A small image classifier, trained from scratch: activation mish.
Rows from block 11, named by matrix and row number. Rows with one number belong to one channel. Each number is 128 + 24 x the weight over its row's rms, rounded and kept within 0 to 255. All counts start at 0. Numbers have three digits each. After the name is the row's rms in percent of the matrix's.
# convs1: first pointwise conv (model.blocks.11.convs.1.weight, 288x288x1x1), inputs 192-287
# convs3: second pointwise conv (model.blocks.11.convs.3.weight, 288x288x1x1, transposed), outputs 192-287
convs1.153 089:098126118144147115151151099120092120171126125084134091092132106121168186099151163095119141099103139106104095085130117142094143161122120125122115073143161140133127135163120096128117143134149123138088122119113102144131117127131218163144142137144101067125124094106103139131129150119132121161
convs3.153 098:119172123159106122114121116171099130113124125101142146102142132153139135129160133121130161153121129168105099118130164156141089153109176066136109178130114106138120130147126153128144098103113125118141100130135148139115089142128128127110129142129127149126105126111083086137158124132147114110
convs1.154 101:091152120091117078099175140109099095117133085113099112117138138150161126140119124115116150136134138130126149149135095081138116125120133154143114105104095111130125144112172090101117110139162120108104151075140101158122127127139146148143151124143098128123100092179083153122131105118158141119
convs3.154 105:174119135171043111138184144133143096122164143094098093151129128144146121174137145083124135145118112139103153116150099142153086121077116190128134093080119121133140122096154149145123099150118120145145170091111157141159114114117129145131103131162174160125099118130134095084119179112137125117
convs1.155 100:138149138125122094104088118127163153127141122083144114131141110179118117104118150112113131141153093091117138102158174117105151129166106133116159159136155113122155135115123105159096114079150116150092132139150129110141147149173123102159125138117117180134151097139119117134096130081116136147
convs3.155 098:146107166187148134141144103136120121128174126133130107080156141112137150139140129095120101098096123146145152118114127161129129143124115156115141163173155132125130195150072129135095122127136113145127111150132109160145130161115103110186091133141081118105133128150129089131100103138123139119
convs1.156 103:112156151146116091123103066154127116144160140095127151127123125156133163143092116150149119116115160159131131144164127102118132058134115139098151109084151075131103131179191175161131095086115127180123107098152138124105108098111142138123144135102164137099109185132108114106106185146147109141
convs3.156 107:084112122135132159120107118131151149091130106124146136123132104139119114119107148098142127127159130128126082117115130184133126136126128132102083148154140100126092138166102128105137179180144135144136126196106155138199095128100141117137108145098128074140094107121136122161093133089127167141
convs1.157 095:129161088104150096145138144130128107133129124105099195143131148135125141152122118164122128126131124093127118076128116119079135079141157129137126129158154128177128133141141121117122145160123116160136130102120120151154148120136120119090119130148132111094140169099168178159125163148148138116
convs3.157 087:106143106106122136149123103100161085144140150112108139130140070124106128122111080104131118116100176129126112174129104102141138119148078093133122124124130136133112113118122126179126062146142139174146117154157111135134074150121146172097111125115167114122090100119141149118124139111134098127
convs1.158 094:132184143140132152118103128128137121110118092165100058149092138114145150104103116140128136165130121078095146110107120121130139140116140137158125135143098134131182151157107104107166137093114130094158102136123124140131173098092134118119110089111130106116134100142130106130144102095104108124
convs3.158 092:133136155176103104110146131086097147141139122145125103172149123074086112152125115160141071104123146144118108117112146170136136135133095141131136189149107133112120154137146103119135172105156128128084076119161150154137132143139148127114144124156105112120116136138107106157137139132105110122
convs1.159 100:118125115097129149130129122165128101141158115122131125089099132085115102115112105154115107127137109114122096142113161136097123085143151109128127098117133096083194103086127112137140112146149121190123113124090129157116115137112150098115154159154151161121124134136135123114124086164174106131
convs3.159 104:135170114162147110158128116081133120149170090139136148110111169140094158125111106128122154134149148102086122134126131185117133136143133119093150145145142101190114139145118183125160133119136128151128092142127128127108133114090100117112143127133143128127145110159151096127152161149115123127
convs1.160 106:110170139176157165108128134145102117145111176124134085128091138092125129113177138123141133106126110084092130135132123112162081044136141130099084149154113109092125070155140156163119110138109106142119129183142106162133155179162132123122127162137087123147144133110127125112115154113125120129
convs3.160 098:121129117123122162111101160130168089133143178149108132078081161111099172123145114147152135108153162111162129136118113122107135137124146139103139123099111105163134110131153169145174127137106149168117146100179112177086136122195148126118130093127091139147120135125136137104148096126169122113
convs1.161 099:131105130074136127102152141113080162159100120148112114120097131159108114139144130151109144111101172135097105159165094123184141134146123126108129070128124122133110130129115123110083119099173104125124132129119170090087115132122107132107102161129147118144154107122132099124181132129150116144
convs3.161 105:159146123119149138133128174127113106120098113161146165136125101128143111083101095130125161156117158123144160154162086141153085102147126099124118123113112174115132114116116130124154146153098126112172139162133130114157121109136138136145114100134162148099107146153095119138141168126146130172
convs1.162 097:138119116100145132080104149141113114126124107145168138136145129150117129118169135130117126130104144147097166132094176160109118162121104138138103094131133161135122130160168178125119154101119127153103138163151127107118135152123123094152118091152130114136118109135063150102167103097160162125
convs3.162 101:148089115150142130145108129124086137117151148078103145142165118143100140163129107150112092154123116149134130143121160122124099117067086151131125088144110120123092093149108150141203132150105141180082158129153120144089144143121109111162146129131174147127123104145142148096118146150167149120
convs1.163 102:122098096122131128164144173128208192104126164118123123107127148140107147148140109178127104132156072118100137183153168176142103111132134118142127131124147130131091146138115141140169131094116142096121101125155115126136136136126112147168123113136140096137133131083167161137126123093125144166
convs3.163 093:146089080145158113119094094089122117131063131097123123129064126145139137128117118099109117076091119127134139171155099149165114150099176128134168154131117138165078122118120091157120103101145137122101160119130143144097128129164123125160134121141118118111133135130131139134177096143127126111
convs1.164 108:103082147113127116103131165168146125132147086137150137104095098097088117118150121101101128164082109101135161150127115152164154140150144156172147166141157148152112102144096136146133123106114094137112123127149135174127129137092192126137116116149076146089134110127117116137134096134106162136
convs3.164 102:149115116151130109106155165086122131097174141091156159141075116086131131105160114125120134153144155096159140105126087114094163109159104097109154106096112154098157128096145134134090137125122115155079094053138141139142104081166119118096125115135112128098103125119144128113113160118129151126
convs1.165 105:150120159175120118117174133148115114121133118097173155144148112090152135087079097133120104171110146113082124123170113120147110139132130111078162140127135156128132150158090143119125093116105142064124109108114143108141143123150140059155149125149159129112139177110109134138110106077118162119
convs3.165 091:097106101184139125155155095125135129151103102156098162118120131093120155142133118112145142144068146128148119117150124126090096108092142156147094174173096105140087159146111150114108179165115142128117084171118138103127077120113136149149124118106123111104130142115127147071125133163082129117
convs1.166 102:127103146109093118070146139137121113141129156133171124092127125137140158163096138159116122118134139129176113131131122114154130121107123111081101160152156085136117130182151148151118159183157095139114131134118126119074095133153106144130170152144143136103128099140082119154129164145105131118
convs3.166 102:105116137095130096141104157150151096120121168165126104100096125103130091171182093126097106090094124160120084097134153113114110166131120119119166110112149078148122104125121135167124071112130109124090137177109107129152135156072156125098167128167134134114127140134142125163127108134128128133
convs1.167 104:144131167126109137136150127096152091172103137094118143116153175108126177113142141136110149087168131107120112097110145123129086133091125125078130173177106177139163121127121160141132145116120132065138118135162127109119103108138172085141126148143127104123087139156123143121103098136123120132
convs3.167 099:154136093112123155147134116110132154086113169117105162115140138150116117124152126095120102102106101094120137084191097111133094098101087063124157135131119135154132150140106116127133121187130143167151162099107110138126125152076139124113118099108146131165138100114116105136112126162125131083
convs1.168 094:099174125135126119092114065177134116146082130086140092110142060130144139157104128125129123149166169145125104111106184100139113118092146144108129140107115105129142135110148174122130154162118121106143151082095149152129145139142085124117132062094099182134154105122121138128140131088148135104
convs3.168 094:183122109146112109102103117171128128110167096107126146128164120108133091124113195122135073157156143087124123133179142151126108089144141136118127122110130122144112109175123158079159139134135149137151097159137147138111111137138135190140129149130164123096135137123156099163168152120173148177
convs1.169 098:115091125134119165156102142146132116122168184127164115119126104129129092104169127140128075144155104103126138117119138133119175105112125150120114107111131159134137114156115106155106151097136118094119160135144106149167127099154109092081099132142108115133162087123142090168115110096131137138
convs3.169 090:163082140149084142099131110110120169085136143116157138125108137158149103138146155102166148168137136134081145104151107118068140146152158068097134108145164137137136127108160119155130104150125093123137146132130146165137153160152115163130167155098099124132140121084118127151123138147117160102
convs1.170 096:104126140103149150147138134148141137140107134114104119137102136137097125117137127091104145164153082106120129133147166094036146135141168088093109088127155153142146090127132151151148107097149120132132136107088106122121099137139127092111158109135114138126108137155154121202087116139120150156
convs3.170 095:103140115117143093176149145110095110159130106117120097086090136081176124105181124088132132151124114102143143169145126110111088099134153203111135114156119104120135159180123174127116132126113135109138122089102120093091156140151139115168119085116116126114133130148112122190101119145101132119
convs1.171 108:134135126114145151136106126125148095130109123136138105132129137140130128111131140162139104151149116139092119119134125130130139117140121114130139119109104116141123124171127167168127163117134108147142113185155089119115102134155121148118118110165128137140092114155138145163146081154146124153
convs3.171 103:119109155160188126135130124122145111141127114139155141147148185172135135158144108137119094103108131145108144188100081105138171134173130100159134072118106169139134097095190138134146169124143095107117116159153145120139123136108117133137109164138111122164146119138087161128146149098074115151
convs1.172 098:114155133147147128186136109160158135105174136150153143129143152096136157124137136073134157091155109170134144060102172132143084143136143124162107144132159082136095129132139130149153115129146153155162182126117099158102107138101114157120127155130159147110122125148119128133149131102162151134
convs3.172 091:187119139114160100158142124124166119092117148126128131139106136137117147146165162095129131149098115133134140133114149165135122104137133106117094132142147144155133135130142143081148148172132094134119146123134116172138131127075156120102095128124205105114104144133130165097113116151116131138
convs1.173 097:107127154114108127160109163153136134136103114129134123149169104100111126103103111109113129144087148143119131084119129168204105116118142127119149105117151137112140132126144168144084112153138148110123120136084135139127113098128099121135144147110130129117136155153105084130159092137138107159
convs3.173 099:135114049153143121146128154141122194118120100088143117138097097119092119140100120152117139148118110168138100153101136149081130118122113121121150105124149146151152095144152095138118105137143145116145103136128118121115114144154132113091137170115139120141159129105129139146157099113125139113
convs1.174 100:147071121137142159113124121141150172142167101118121117117112153137107139138126127138096106129134187121163132117116123115129129116110110136145131167152145109102106117100125175179130120104142114083120162140165127139139129150131107069125111081126117130142118127162136158162115114105142120134
convs3.174 094:132119157149143150126122135154153148160125130136135118142167155140117090155141132126152107096091125110131134125174146119102141084134111089119115141123153138163110126114107106119118125117149163125121190078193157106100130135124149110157124101105155113131134154093138147158070151161090166107
convs1.175 104:143149141122103145132138107114141160157155159091100090110144090146066154120095136148136150133132139118124098129138154149137089144135082108151123098099160154100141141137125123095083135107120083102096162091148145078132086086143137142124102153158155135155142142124134151142155130158172097141
convs3.175 099:089102112121165094147103149116104117136115128150126103114105159086108160170152160147141150159151095115154129151119136099114084126096153151075137128114087119169138142105114110111175128100130173112147131112154110078098114162112138104136127120149153147160130105158155109140136141087102153133
convs1.176 112:140124125090129120091126163122141123154111107148146111130125108120187119106161151131126130160102119135115148093127137054137105160136132111134107134116125074113173125118107127133119240167138102125146126136170133127138092142094136116114134074110117134134121148137112133108138146152114123103
convs3.176 122:162126141134125131142139166159100150052122086148089143121152130132122109100100099157158129141122143145151134117138110111110131095101132122117112099111107089162129121088111122138122095129124114122141143132117156137132206117126205140086138096164153182100180116126087126138127126135131146126
convs1.177 103:120126103108103114121120073106073122127142121130098128105139120123131123109149119119162124141135130143134118177195151100171106105137133128137126124128121090115091107119075165101079157114132124129105162121135109131153170100128117141160147145139125128144109141123182132111120160072094117080
convs3.177 107:107133142099135097101117140124084119110123133144109126110115133148134167155166148134109114157116089138122093141156182151136111133063139142146149115098119128092170102138113155118142137128142105150123123110152095112124152165128149114139133123162142141144121167156045137091093123146133124140
convs1.178 095:100113147132149083147097092127104143130097115098146107153134117127156117170159142115150140123121121106102115153107130104168112170085136129122124136147133132112133132073126117138080155114125140137130103151122082096118166135129113159140118099167170140119139137150146131104127137120116098094
convs3.178 095:134121142169117073129105110132135121101118164123131109131134163116141154122138154180156148065100116129089133137156144148076131138099133102133142078121135103136108140135117101123132155154155126125077144163135142109135143130153146142137123101125148139154098142173075093103103100153146125142
convs1.179 097:129129136107110113172139096154146097150090129101155137129139129153115105147133174139160145119108117118134100111161134143112103198152133120138134142125133098148146163120127175121141121116137136146128134093166108174093154113106165149118108114129147140135126122130141128122135115092184104148
convs3.179 113:093126147142076096152128136121107154104142133135155088136123104150153153126151085125145139122104112115139134129148168130161120113121146149097079142116156149203112131150173141148143111102129117112164169196108129112147145109139101101131104107140139111132125149122155110133119102133146134116
convs1.180 105:140197155109107141129110112131084127129104157134149139096071118092140135162133146121132124136134154145123136124135124158122120130116140140135110133117124111106181152166113138135142144117091090103124150145080117121124137131125125135129173108097114127150105113105100131147115095157127161100
convs3.180 100:109123121098138130135110135147136111095123184096117122107162157114109119131156114127111097119081135131144112141148133149106156118140156141137139172132115115145121122170133122225125171121106179116138095112093107130086127138172123100152097150146129110168118129090106096108099126178122160107
convs1.181 108:137088124103139126137146121138175184101125090158164118127119124107116119128097109181157127110134124121190144116137205125123119127159146110141129148143116152158119153177143103131103094074107135126118144131117097184110106122138144060138126172090113150126103112115145145146135101138131106113
convs3.181 103:108089136118130133153152133095131165133154095098146115106110135130166097079138186094142121104113192123143160109132106126188147090101139086139103120127142119103143144149109108146101118112163129109162111135104169116101111123104112084124114140127088170131128141104095121154115080145100126123
convs1.182 084:174101099100144165108163125141143129124168094127124145120137122142139153131091116114126118153156166094108116107129113114161106148115090127129151163184111117184130112111118116092103140129114144126152115113077121153095168125151088137124126127079082148116140086170128151127140159121133129160
convs3.182 090:110159103130096107119099119139141160104118114145108080147133156163151131145087143148159128131084137114153132131129135110165113102124153076110140129133105124160149118146095094137125140157099132139128064165121140132127158165130140129122101133139115120150109121116120141104130156142163135115
convs1.183 097:152148106153134096170129121147143151155170141135130128088135121111133105158102153163172167132117151149141147111107123104099155146147122129111126146174136161140120137099117130126131124108136153101131112130167065086062121159106168096150096107142117148119124158089103181147130136141099107125
convs3.183 096:122141055108125150133116146134091165164128126157108125127119104095128102126168146144138132138116140165113129151104069103126120127110125150139132093108123136069180103132193104137117159107127097097106119096135166143131131142125147141142135118126139135128108131145129112109137106117092171137
convs1.184 106:142127153131112134124135083088113120119134132117151136152119102068120126158114175131124120135113115163172117127151136138148129165139151126123126122113087141127077104110140119126147128128134145159116172114131139102110110122151129117136132116134149152126151114165128119137128103152136167090
convs3.184 098:142145127073102109126116100094090143114175119121118159129146091160154140186142120150123114156121118120122156069079093124115128125150116122145144127132148129134169149121163087126118167120095121158108141128118142104148115125178077166134090137127141096109113109116093162124166123152179141168
convs1.185 098:160128168131148136149128158183197154079098127146095114137130131109106074113130209158134123148097157077096141108159158107100136133059114115115114074126109076150133150106123113148131114125124099150144109134074179123152154124149136147095111151101079155138112134142119138179112110134122135118
convs3.185 122:078162146135146115130107157158132169123125106114139125147088129138119064105100162108140123162138119119044123121105104152114100137131147098110106081156109153122147111141110110115105162141174130152080096139138143107114078117121150147147110142094123095123153069142145110134138134125122078121